Rows from block 3 of the text decoder of a small image captioner, named by matrix and row number. Rows with one number belong to one neuron. Each number is 128 + 32 x the weight over its row's rms, rounded and kept within 0 to 255. All counts start at 0. Numbers have three digits each. After the name is the row's rms in percent of the matrix's.
After each neuron's rows are labels from the 100 texts, of 14848, where the neuron reaches its highest value: "tokens" is the input token at the peak. Only what is clearly more common there than usual is listed. The data: views of escape-time and Newton fractals.
# fc1: MLP up (decoder.blocks.3.mlp.fc1.weight, 1536x256), inputs 0-63
# fc2: MLP down (decoder.blocks.3.mlp.fc2.weight, 256x1536, transposed), outputs 0-63

fc1.682 125:090098105125097162101140108124093105102075153130068088120139105077159121141093030143114101082112095130109104138107142186150159141132153077150129108074064077143089113122128115137227117136093153
fc2.682 094:143089129121158105140139175197097144139122178167113121170137184104129117132176145105116120133136160114124191126182160148153147119088071164208130103144133152125078177121178164154108133100101140
tokens: "of"

fc1.332 116:125129106167109122132179149120145137110123124229124132063140105126124136101150172141153095139060150151117122128138142075149105091145159171147157127099108146111158115127141149122149087123112043
fc2.332 103:135128128104155141101125130123125099124091142101118140139117126147068136192134065122136123118163111145153179126107040241166106117112128121157138135109133121117120103104127133074148197133161159
tokens: "<end>"

fc1.287 134:118178131166155093120103144161112081139076103142155143139104186118123143086172124158167074132210088151142115145126125209095135092160142098115096114089075140129095101102127084176140139132109132
fc2.287 119:188168124134189087122118106167116105149074113142141159139142210102144074074119138082145165100121098125113119142108105132104153071145112160133106105074105148124074157142124071147152162131107119
tokens: "julia"

fc1.510 129:091136138174071130191146111162156184129150112135141120112106163099171173093132111104110142111151114112185121118093149094134121124147115123138192140177159090142149169107164148127139140121137113
fc2.510 118:129117131115181123133088141155089101148059185137142163134086145133099124113151107105128145082112133123077154111138129196149153152126153099135073104158145108165096164128143128127162135107128113
tokens: ","

fc1.366 130:030125117097084123174127171101162131138114072139105120064128139102109135100158042167124060110096111104078133126135141168111120143118136167145171163122110110122144136128130126146119162092067126
fc2.366 127:092114070084161089176127165097165087098118083130106141082126139086106129145178079136135101089096104111067146148142116122082123179100138190142193127125160109146092158151144156106171195128062121
tokens: "newton"

fc1.732 154:082162088111144113204170169140140171094107118188107116142141169157200140067117115128125087155131162114140117147158119142109111127100131107099130083150103131137135172094150140123095145144104137
fc2.732 149:255111158135120117120117081159120064181101116138160102134089169141078119189144172121089155113118147126103159090095154158135126129163110135147098141136105136144111103152139109123189136146160132
tokens: ","

fc1.655 132:064120115128124136181119149126160151158108116168164059093119131091160148141114098155126087178103101163121108136149149164157149141097155112123139108143120098145154152137105139128116103112138166
fc2.655 120:147144121177181144190095122116110142142059102128123130060172141124102128148154153147089174143128129144074115105163113130165118138073131156121082085106152158124132178137109120121073113141157123
tokens: "five"; "three"

fc1.428 136:035141137135098135155144202111187144125156172166150081111083133140194139100108129123119079108153108144117149140139166163177114121158175121150120142154102092191137105142133154104164125112108138
fc2.428 135:118137125116145169144087173089139095111137195129170164099093096153171121078096102100130128126129121113111151131155151153190146112127179109144101124133086117187129162143111170061222133128132115
tokens: "colours"

fc1.102 177:024099110083159115171151174087160121122109066160102108058121155118109136124140059122120100118112101148058143144143165170091127120114136128156156144118109116165155137119145129135161132132091129
fc2.102 160:208118066083099098174129150128153124110131103151132151105157167111130116151161104117120148098075125085092171145126132070078107173114135138145176104121154134138101153163125130128128135110048117
tokens: "newton"

fc1.502 133:138104152140119086109141130112094139128096138136206094109126122082158078140181071100144151133140165105130143122143161171187076119148097078095161113130144120129170130160098109099185120082112091
fc2.502 104:166115128129142182134078088118103093105157136091082122127196153111117138158120160079144148126102077094145103143137108170123141163122110131193087092112108144134156107152170117122077143103136095
tokens: "<end>"

fc1.580 141:034142146135095119174140195123174161121144156163137072085101137122184154102108125133113070129157097165115143133145170159172122125144181117162109152136112102187144116135121146112155121104114138
fc2.580 123:135141120137167165159099179101136122121131194141169168085116112165206088077116109088140155131114136120098143107143135118184141094104168122128089129106095132183132169150126158047216106148128126
tokens: "colours"

fc1.352 138:061116124125169131128192192183141162157165179156101111087104122139085103166122145143102078121182129143155128131153130188123124109093121153125078128134194132105092079136162134112105147120114119
fc2.352 148:165099168132196122094150125169108107160106149151106118107131105121062126156177170132119146112174124135173129124160131192116118102086085181155064108110191153119046089138167130118115153106123127
tokens: "burning"

fc1.689 179:031117111092142104162145177096148125114089057153085105075125129123106146117139060135132092114137098132081138141134167177083123131094147129136144146106109133171155139110149151141156146117093133
fc2.689 172:163140068075098115183126155143146121110138099142135148113157170122137140155166096125115145104075124106098173145119134080084110169125134147149178111115141124139095148169131134110137143122046113
tokens: "newton"

fc1.545 161:121173132162138097131103143152121114148083117154162121126107191096153129089153133158150089159209086165121104154129142184125139107148136080121070104077071133150113129122086099168119104107137159
fc2.545 140:206165118156176085117112118170123119143088124151158161142148192107179064045115160070118193096150092118115111132089113074126157088092115132118106105059117171115110172169125075123099149135136139
tokens: "julia"; "mandelbrot"

fc1.610 118:062125067170089152191110098170106149143147180130138093128103140131141106060104141097107131093122113122103105099091130201115105163110111092095126105134123149103172143107151072125126140128114128
fc2.610 120:128137122155099158181140112146058204141109189134111136146112154147118096069110129076103177089122123098115138108108077170191125170119099108142105080132180132151156187091154107133147141122124093
tokens: "set"

fc1.51 122:123048116104205062122029125148105119122117144099192231150112143097190060116117106133116108166167095124110111144127129143139129106074157089155152109108125088137113097159114084078142102101202141
fc2.51 097:118160142122226178121113136125133086144098120195100111146143140094084124176146095115115119139113095149120193140173127177163156112126168181131118143088067088144143213103120139148151127112078087
tokens: "quartic"; "sine"

fc1.404 142:068121114125123141173116141129153148161107116174173061086128124099164149147116107153120096173102101161120107134149148168161150140092140109125132108139128099137154149144105132129112110105139176
fc2.404 140:143146128173175148177098124125104143153056100131138123062172134127112133163149160147089173139128121149072114107163118141172121138076128163123090087110161144119130180137108112114079120140166137
tokens: "five"; "three"

fc1.423 147:096103114135092160039154126118131115129130098129115162154120129176164156123133086150127150123113155136137139137140112122125125151144118111157073169108093116119111115143110126069135066114075082
fc2.423 114:169142110138093146093147141159075061128073195129116160114099153114113174164147127167139158112109125158146097092176135123122151143164052120124069160123098159143110163124133100103146143067088096
tokens: "basins"

fc1.2 118:044116150158152145154133127135115141131103136128119132056123089155181104103101102177098110161133144114136175112147124160117105129127095096120148155148073114106196140072156112091184145130168080
fc2.2 118:102120155118165169148107105105132168132116146114111159065141079156107092141116115115081133132116180116117154129119104142106154136110061146138129129110111137144158196108188115090171152145124073
tokens: "dark"; "cool"; "grey"; "earthy"

fc1.686 145:122181122167148092122103135156112082141074110146151146138105193116126137088165128163164080140216083144141112149117126209099143096162146098108095116083068134137103116111119071178141136129125150
fc2.686 128:187166114141194094123112106176111109150072119150151171150146208093158065070116144075147171105135094120114121144104101123105152071130108145122108102068107152120084164148119074142139163119116125
tokens: "julia"

fc1.524 157:091130084162175147141132095113109172104120092104115131073122117177099111144140127098134118131160109093140181110103149143104142118088140098111118096144107063103074115195077124133063105101102086
fc2.524 162:090138120147034199136084105063106086152106109136113095144105158139117160158105128066111171128207061120151132128114118153105112117110123130128169146114111082131057161131121131088171155168077075
tokens: ","

fc1.495 123:041115152155153139167139126130116151128097131132125129049132097155180094103104106174089112165126145123119177104147126145130108134133089090131151149153073122102209140079158107090176140127186089
fc2.495 116:098119156117163148143117096110140173137114153111096160069142079152111091134118123108077139132114171103114144110109113123108159135113057140144116129118103145147163195108185112091174146138135066
tokens: "cool"; "dark"; "grey"; "pastel"

fc1.274 134:052119120126164125118192205181138171159161181151106117096103118145085106165121140147091079111186121144157122136147131189124117101092129154118089128134197121105095083127152125112117156120112116
fc2.274 147:158099170131201132098150127171099113160105160154107124104130111127062124164179162138113144117173129139175126123165125205116119108088082181155072100107196148117047100127162120112124154107113126
tokens: "burning"

fc1.44 129:059119113124134138172121152126158151159112117175160064091118127095167141148114107152119087178103108160116103138143152167155147138101153108119133103142123101139155152139102135131113110101136171
fc2.44 120:144142130172180137178101129112104139156053105129125134061165134124104137163150162145092174142125130143072112110166117142165120139072128156117082084109151154118133177134113119118073123137159129
tokens: "five"; "three"

fc1.237 132:058130109117158129169113149125162130160115115172156070096117132090163150149124099146127088176097110158124103143142144162162150140094142115126135105148124107146152156144108134125110098112130166
fc2.237 121:143157137181170150170104124117112150154063094124126147057164136126095138157159153132093181136129130141073113113173123139165113136068124154126079082112153162121138173129107123115073113134155123
tokens: "five"; "three"

fc1.460 140:217145100122114128186090106120122159114108147134154151122136129123167156090169128094134154113089134121120099127091162084126115075134101115140194136146193120134099125174130167115152126111113113
fc2.460 106:117107121142159111109154127150128129129116068124164128083117165126097119150111129124129148117110074135109162114165120192127112111134108135148096135068071093192093146093117113163169146188136103
tokens: "colours"

fc1.112 125:017126112106081119188132177108160140138111089151099117072119147093115143113140036157118051100095101121083128130129145155112132138118141158153168155124110126126157131130122129148131145107060134
fc2.112 121:087126098092147086184147156092141102110113091128107154082117150091093142141171079116141102093096086106064158142139119124078118176098141179144178113136152121145101163150150151114166200125071113
tokens: "newton"

fc1.160 130:153090104159128151207184121159160148162129120203075076158107166123099112143097152069100129083123082106095122178171165114124150117146111161092105170086087144164148116113079049109181092109111140
fc2.160 104:145144135060137108070112156089069116114110120116111172123147109130186090152136078170144092146152158153141170158153096186161091110123124182190113122116144145103089141132199128064164134159102169
tokens: "grey"; "vivid"; "dark"

fc1.286 187:127098151154101129070103098145106095134108162113060043133150111035150186117101134158079134090106126105133058118093137137095137111102151139174094163081112016132117115147139129133153100125119121
fc2.286 195:134093160126118143123091185146114114081079143136128092161144156072147185123108156152163156146089137053150132101089166110103162123098090177206051126085181106135129149121236142132135066092106116
tokens: "of"

fc1.73 133:132155157142101147133111089153104131027115106148101177201133127162082189095142140135132107069108135109132135116116121176188133116125098108146142133103130106175088175077106103141187117129108106
fc2.73 123:142131055085086147093125062155155155152136077134156163134149150124111126142109117127126150175193065162171103147132108178082147163085130110109099133110099112140116163130152124116130157107062101
tokens: "warm"; "pastel"; "grey"

fc1.149 143:114082099097255074134064090117078090135084144167178172148145136100180122119096134107135088163136118054130112157108132173148134156116169134202102099142168088155116118161160132094152079121188146
fc2.149 120:104122161130230195153127143089148094106088102172117117173139110081062188139135073132121138157074084170090163090102114145160137120147159154144118154060049111151157158108096076148142132091142073
tokens: "sine"; "quartic"

fc1.649 150:032128114090072124178114171098143122131121072131094110067129140094105143109144043153134068100106102115079129129139144158106136137129139172144169158126115137131142130137132122142129162104073133
fc2.649 159:084118079081141095170137171089161088092126086126092140073139135090109140150172079127135102095093098105057151158146122118088123176107145194140184127137159117144098154158150155115159179123067107
tokens: "newton"

fc1.226 134:157133063136227175092146145153197106160124123191144131119129101160132120151155082158132134119086127142131162140117097107188117125090112114171093070109087131055141166136074119052130130100093080
fc2.226 137:149152074134130139107164159095135124163165177140126162145156093114147149191151130200103198110106133134136053099150090089148118111149135148133106146134104099105167138145106131124105121080173103
tokens: "cubic"; "quartic"

fc1.653 118:045116151158153142153135128131114143129101133128118136054126090155177103103100103176099110160134144114133177112149123160118104134127096095122147156151072117107192140072154112085181143131173082
fc2.653 119:099121154113163164146108106105133172135114145113108161066139081158108093141114118116080133133113181116116154130116106143107153139112060145141129132114110139143157189106187119089169150141126074
tokens: "cool"; "dark"; "grey"

fc1.727 157:169130143127198107111153133149147072147111136196166090182145114110116171132111120126131139120054152143149167131152119211167121166107146138142094101170078130111091156083190141072109061099087153
fc2.727 110:148106143007224155177108124147073081109103155120111178172142153139138125140113054120086173124078146137096110113150109110223145157154106175139162064131128097133112198146133092086169129164147179
tokens: "cubic"

fc1.345 153:150131147138085118091104091133141112153135098079132036125135129077171128124106082156060158107168162149154040151101144145107137109157160124130090135088094046114076140119152143125117133137132095
fc2.345 132:134146126132138142149134164123084153089096150146094136166172154143175155127114117096081146149061141090200130083121132118086144119141116166214058110086185142112081111108171149108131070133114094
tokens: "of"

fc1.608 125:126096081101117115041102086100111143079102123139072178160143138124132129127163112153108068143189088110196073156081142108147085093140137141115130096093138153156031172162110156125139071120174177
fc2.608 111:169134186156173132165125096143110099105142121119152063129166152091141093143044159090148152105090103179082211089162142158109150142125145145112112128072165101125122120076129113117148131145087104
tokens: "julia"

fc1.205 134:146148114082165144172090132063125088056121146094060114117127148132109111132118081134140076127060139163143088124133158153176087134085127115121127157090176147166138139085145102163214164090176130
fc2.205 131:128205078140233185106133105121106156186104135111114088082132182110116129111132121117117150089099110182153118133078106148145125163077113162179168086123101120119177122065127126095150173155100093
tokens: "cubic"; "sine"; "quartic"

fc1.280 140:070123114126128140173115145129154150161108116174173064083124127097164149149115104149124091173098100161115104133149152167161154139098145106125131107146125095140157152142106135128108107109140173
fc2.280 135:147144123179174145175104124127108145146057103132136130058168133124114134158149158148090174136126122147071112107164118134169120134069129159124088082108157149121137182134111115119070118143162129
tokens: "five"; "three"

fc1.527 116:043119152160149148155137125133114142134099136126121133059123091154180101109101102178099109160136144119135175112148125162118107131125095099124147155151071119104196136071158114084190145128167083
fc2.527 115:101121155111160169147110104108130169137116151110111160068138082156106093143114116112080131131114178115114151126116107148105153137114059145143124130111110141143160196107190118088178153138127078
tokens: "cool"; "dark"; "grey"

fc1.576 178:054117111114178103157149189131144122114110093163122123079137137146120130120137112130132106094129095118076153130154158145084116139110113090147132121086094176156132137107135123129174137112094151
fc2.576 182:077123069108083131168126164166166142109142113115135133119161178136162143134144076126116146092104106119112150140123158093081129156107124146145169114103152141131126161148138147100126122125074128
tokens: ","

fc1.65 123:067122064163089153192103099167103150142146178127132089127094137126150107059102144085110131099115113121104103110091132196120114168106109093099128104136123153109173141102152077122117133125107135
fc2.65 124:132139126159098163177141112143062199139109189133109136153111151142129091064112125082107179096124125104111133113109081170192132173112101106144104078126178143156154187084159104139144138116127095
tokens: "set"; "roots"

fc1.752 119:048117149158156143156132127132110147134100135132123135053122091157182105102099105176098105158135147116135176112149124158117111131125093095126150156148071118105195138071159112092185144136172083
fc2.752 120:102117152118159171148112104107133177138115145112111160068137076158111092137113119114079134135115180114118154127114109134104152136110056146142127130109107138145158191108190114088169150147124074
tokens: "dark"; "cool"; "grey"; "earthy"

fc1.144 134:047144146147094124158152203117178156120148167155155088109092136138185141105105126127121076115155103160122136140146168171174124117145176111148115153155097094199143109136133150102171108114112132
fc2.144 122:127146102107144166140115174094138114112127180116157185128104110145174118073098089092151135119113136110081155110155142150180148114137182120140109149149069117192141143148116159055227135124129113
tokens: "colours"

fc1.172 141:039148143135091122153148196118167151115146168160152085105093133143190148101102126127125074116155100158119142138147164165175123117149174113150117149148092092198146108129130144101172114113113137
fc2.172 131:128151110106140175133109170094141103108132184117162175110107106150175117066096082094144137120117126111084158113147146142184155111138174117144103138137074121190137146151120159051235132129123115
tokens: "colours"

fc1.555 154:032121116096071125177118168098150131124119072138083116067128145097111138111148049158134066107103107111080135125134145159111134132132134177144166160125110131132144131139130130143126164105068130
fc2.555 165:079116083081145092167142170089160096094125084126097139078134131090109138151168087122132099098091098109055157159148127112093117175102144194138182130131160116147094152164148162107158184125066105
tokens: "newton"

fc1.5 141:096168089116229127147175127104173094148134141148169158120107154105082099090161156084156140161087165182091133140135140114050123133138180066114114065161059138199126160116136135128104193187183210
fc2.5 117:116165128126205168108106101114087086130100168173165180142156157070064126140133078083145156093110098156104155140199109207156120134112104127151148077153116127113097134099131087121201086119118073
tokens: "sine"; "quartic"

fc1.201 091:030108139150119143140129120129117139138115156144139101084107097151175122140098089182118094149130143131150147132140141194110128134119124107115133145141063092115162138069167126109194143142126099
fc2.201 095:106115146130152183132112099126114150130111128127124164073135084161085114128100120142090151143138153124123162110145103187119158135107080153104111128110097125114154213102180089064174155146133093
tokens: "cool"; "grey"; "dark"; "pastel"

fc1.642 154:149131108140135153115144121114135132124134119173094104130086140117189160126112196118136103122158108134143153131150111152081106119099108132091128088141097135157115122078161152116124157162122117
fc2.642 193:142144125124128143165135155149144160107157132107080146122148178112172103115133094087118133148113133124144127155144130091097101102118164138136140069132124140111127191109142138125107111149075131
tokens: ","

fc1.448 140:122178130167154093118102139156113081140070107143152145136103186117122141090169123166168074138212088148137116144120125211096138095157147096106097118087074136128095103102125077176140139130112136
fc2.448 127:189169120137195085123116104164114105149071115146145164142140214098142074075117138088149171104124101123112120144105102134103151074141113152126107109076104152120071156139125067151146160124112123
tokens: "julia"

fc1.718 112:154105068141165139160143123166192143154129108137188120105125160105130059108134113082090118137130089127105112122138149108126137102100118162143170162079106126141134151095075140130213119131097114
fc2.718 092:119133128119213159117134105158059112129125162112101122130129118134082121129142092175114101106137170135085163155119145199174120129125087183144069136110167108136084203098174117122167184148094105
tokens: "quartic"; "sine"

fc1.96 145:129174128168156094117104137157111085141073112145149153140103186112124139097174125164167074134221090145135116145114123213099143097154145091104096115090077139124096112105126078174139141131121148
fc2.96 131:190166115139191089123117104164115106150071110150154165154142212092153069072121143082147170101132098118117120147103098130110152069139109146122105112076107151118076161145117067147145164127118127
tokens: "julia"

fc1.316 118:057169112155080089136146153135137150135113159163169084134117170116147114080126133148157052128154096175127116129118139215160111127135135093108090136094083113135089122082099078164120136122114155
fc2.316 092:100106174087170111129073135076124097144100157084101201097182173122101128113158080135130110101106173122098109156148103095084148140108103126193129102110129154133140161106159181125138147146104138
tokens: "three"; "five"

fc1.229 130:065121120126118134180127148138156157160110127182165058092126129098168145142114101160120089173102100162124110135147150167159152137093149108128133104141119105137147143134107140132121112107138169
fc2.229 123:147140134175188143181099122123107137150056109134125130064179136127098130149146151149081174141129121143067120116168118133167121140075130152115090088119154151118140178140119120122081122139169123
tokens: "five"; "three"

fc1.611 139:129102177163098155083134113148116114143070113131071060166149119074171131135147074112058136085149143089137079128123153134162166126152137094167133114092067046141099095120134123148187121120099115
fc2.611 125:082127154102191141157132159156080141114100173099096132147162174095150154149097125133126164148092163081128188097143116137125155116124126164216065084123160135142106170121189136179146105127083075
tokens: "of"

fc1.243 150:127093127115255103129136115134101072126141171181107147111103080117123057170149088065150129116098106123069092134143125224127147192108082125112110139141162083068166118179049082087148127090133138
fc2.243 121:051146153118185123218069191117110089093119159166115167148134163133135122169130117141158138151084054194102127126128120217147111073147149122179152097139128146108176145163129145113149136086151081
tokens: "cubic"; "sine"; "exponential"; "quartic"

fc1.691 132:057120118128128139173123147129157157162109121178169062091126125097166143144116109153126086175103101163119110138148149169157151139093146114125139105143127099141155147139106138131118107111135167
fc2.691 123:137144127178181152179101119118103143152052106134129130060177134128105131155148162148090172148127126146074120108165119141167126144071127161122084088108158152122135176134111113116077114138163129
tokens: "five"; "three"

fc1.400 105:029151154116066124188149150124120186168112138177138053075113146115133138129113080184115066172100116180136121139142131152152144117110136117144131136143103101140122133084115138146115126111095166
fc2.400 101:062127165102180122099102111107144126184113156078085180107125121125082109145100078156088084135129131099086137134137146158112148129152141068186116119167094144152168146101146165109151113133145104
tokens: "three"; "five"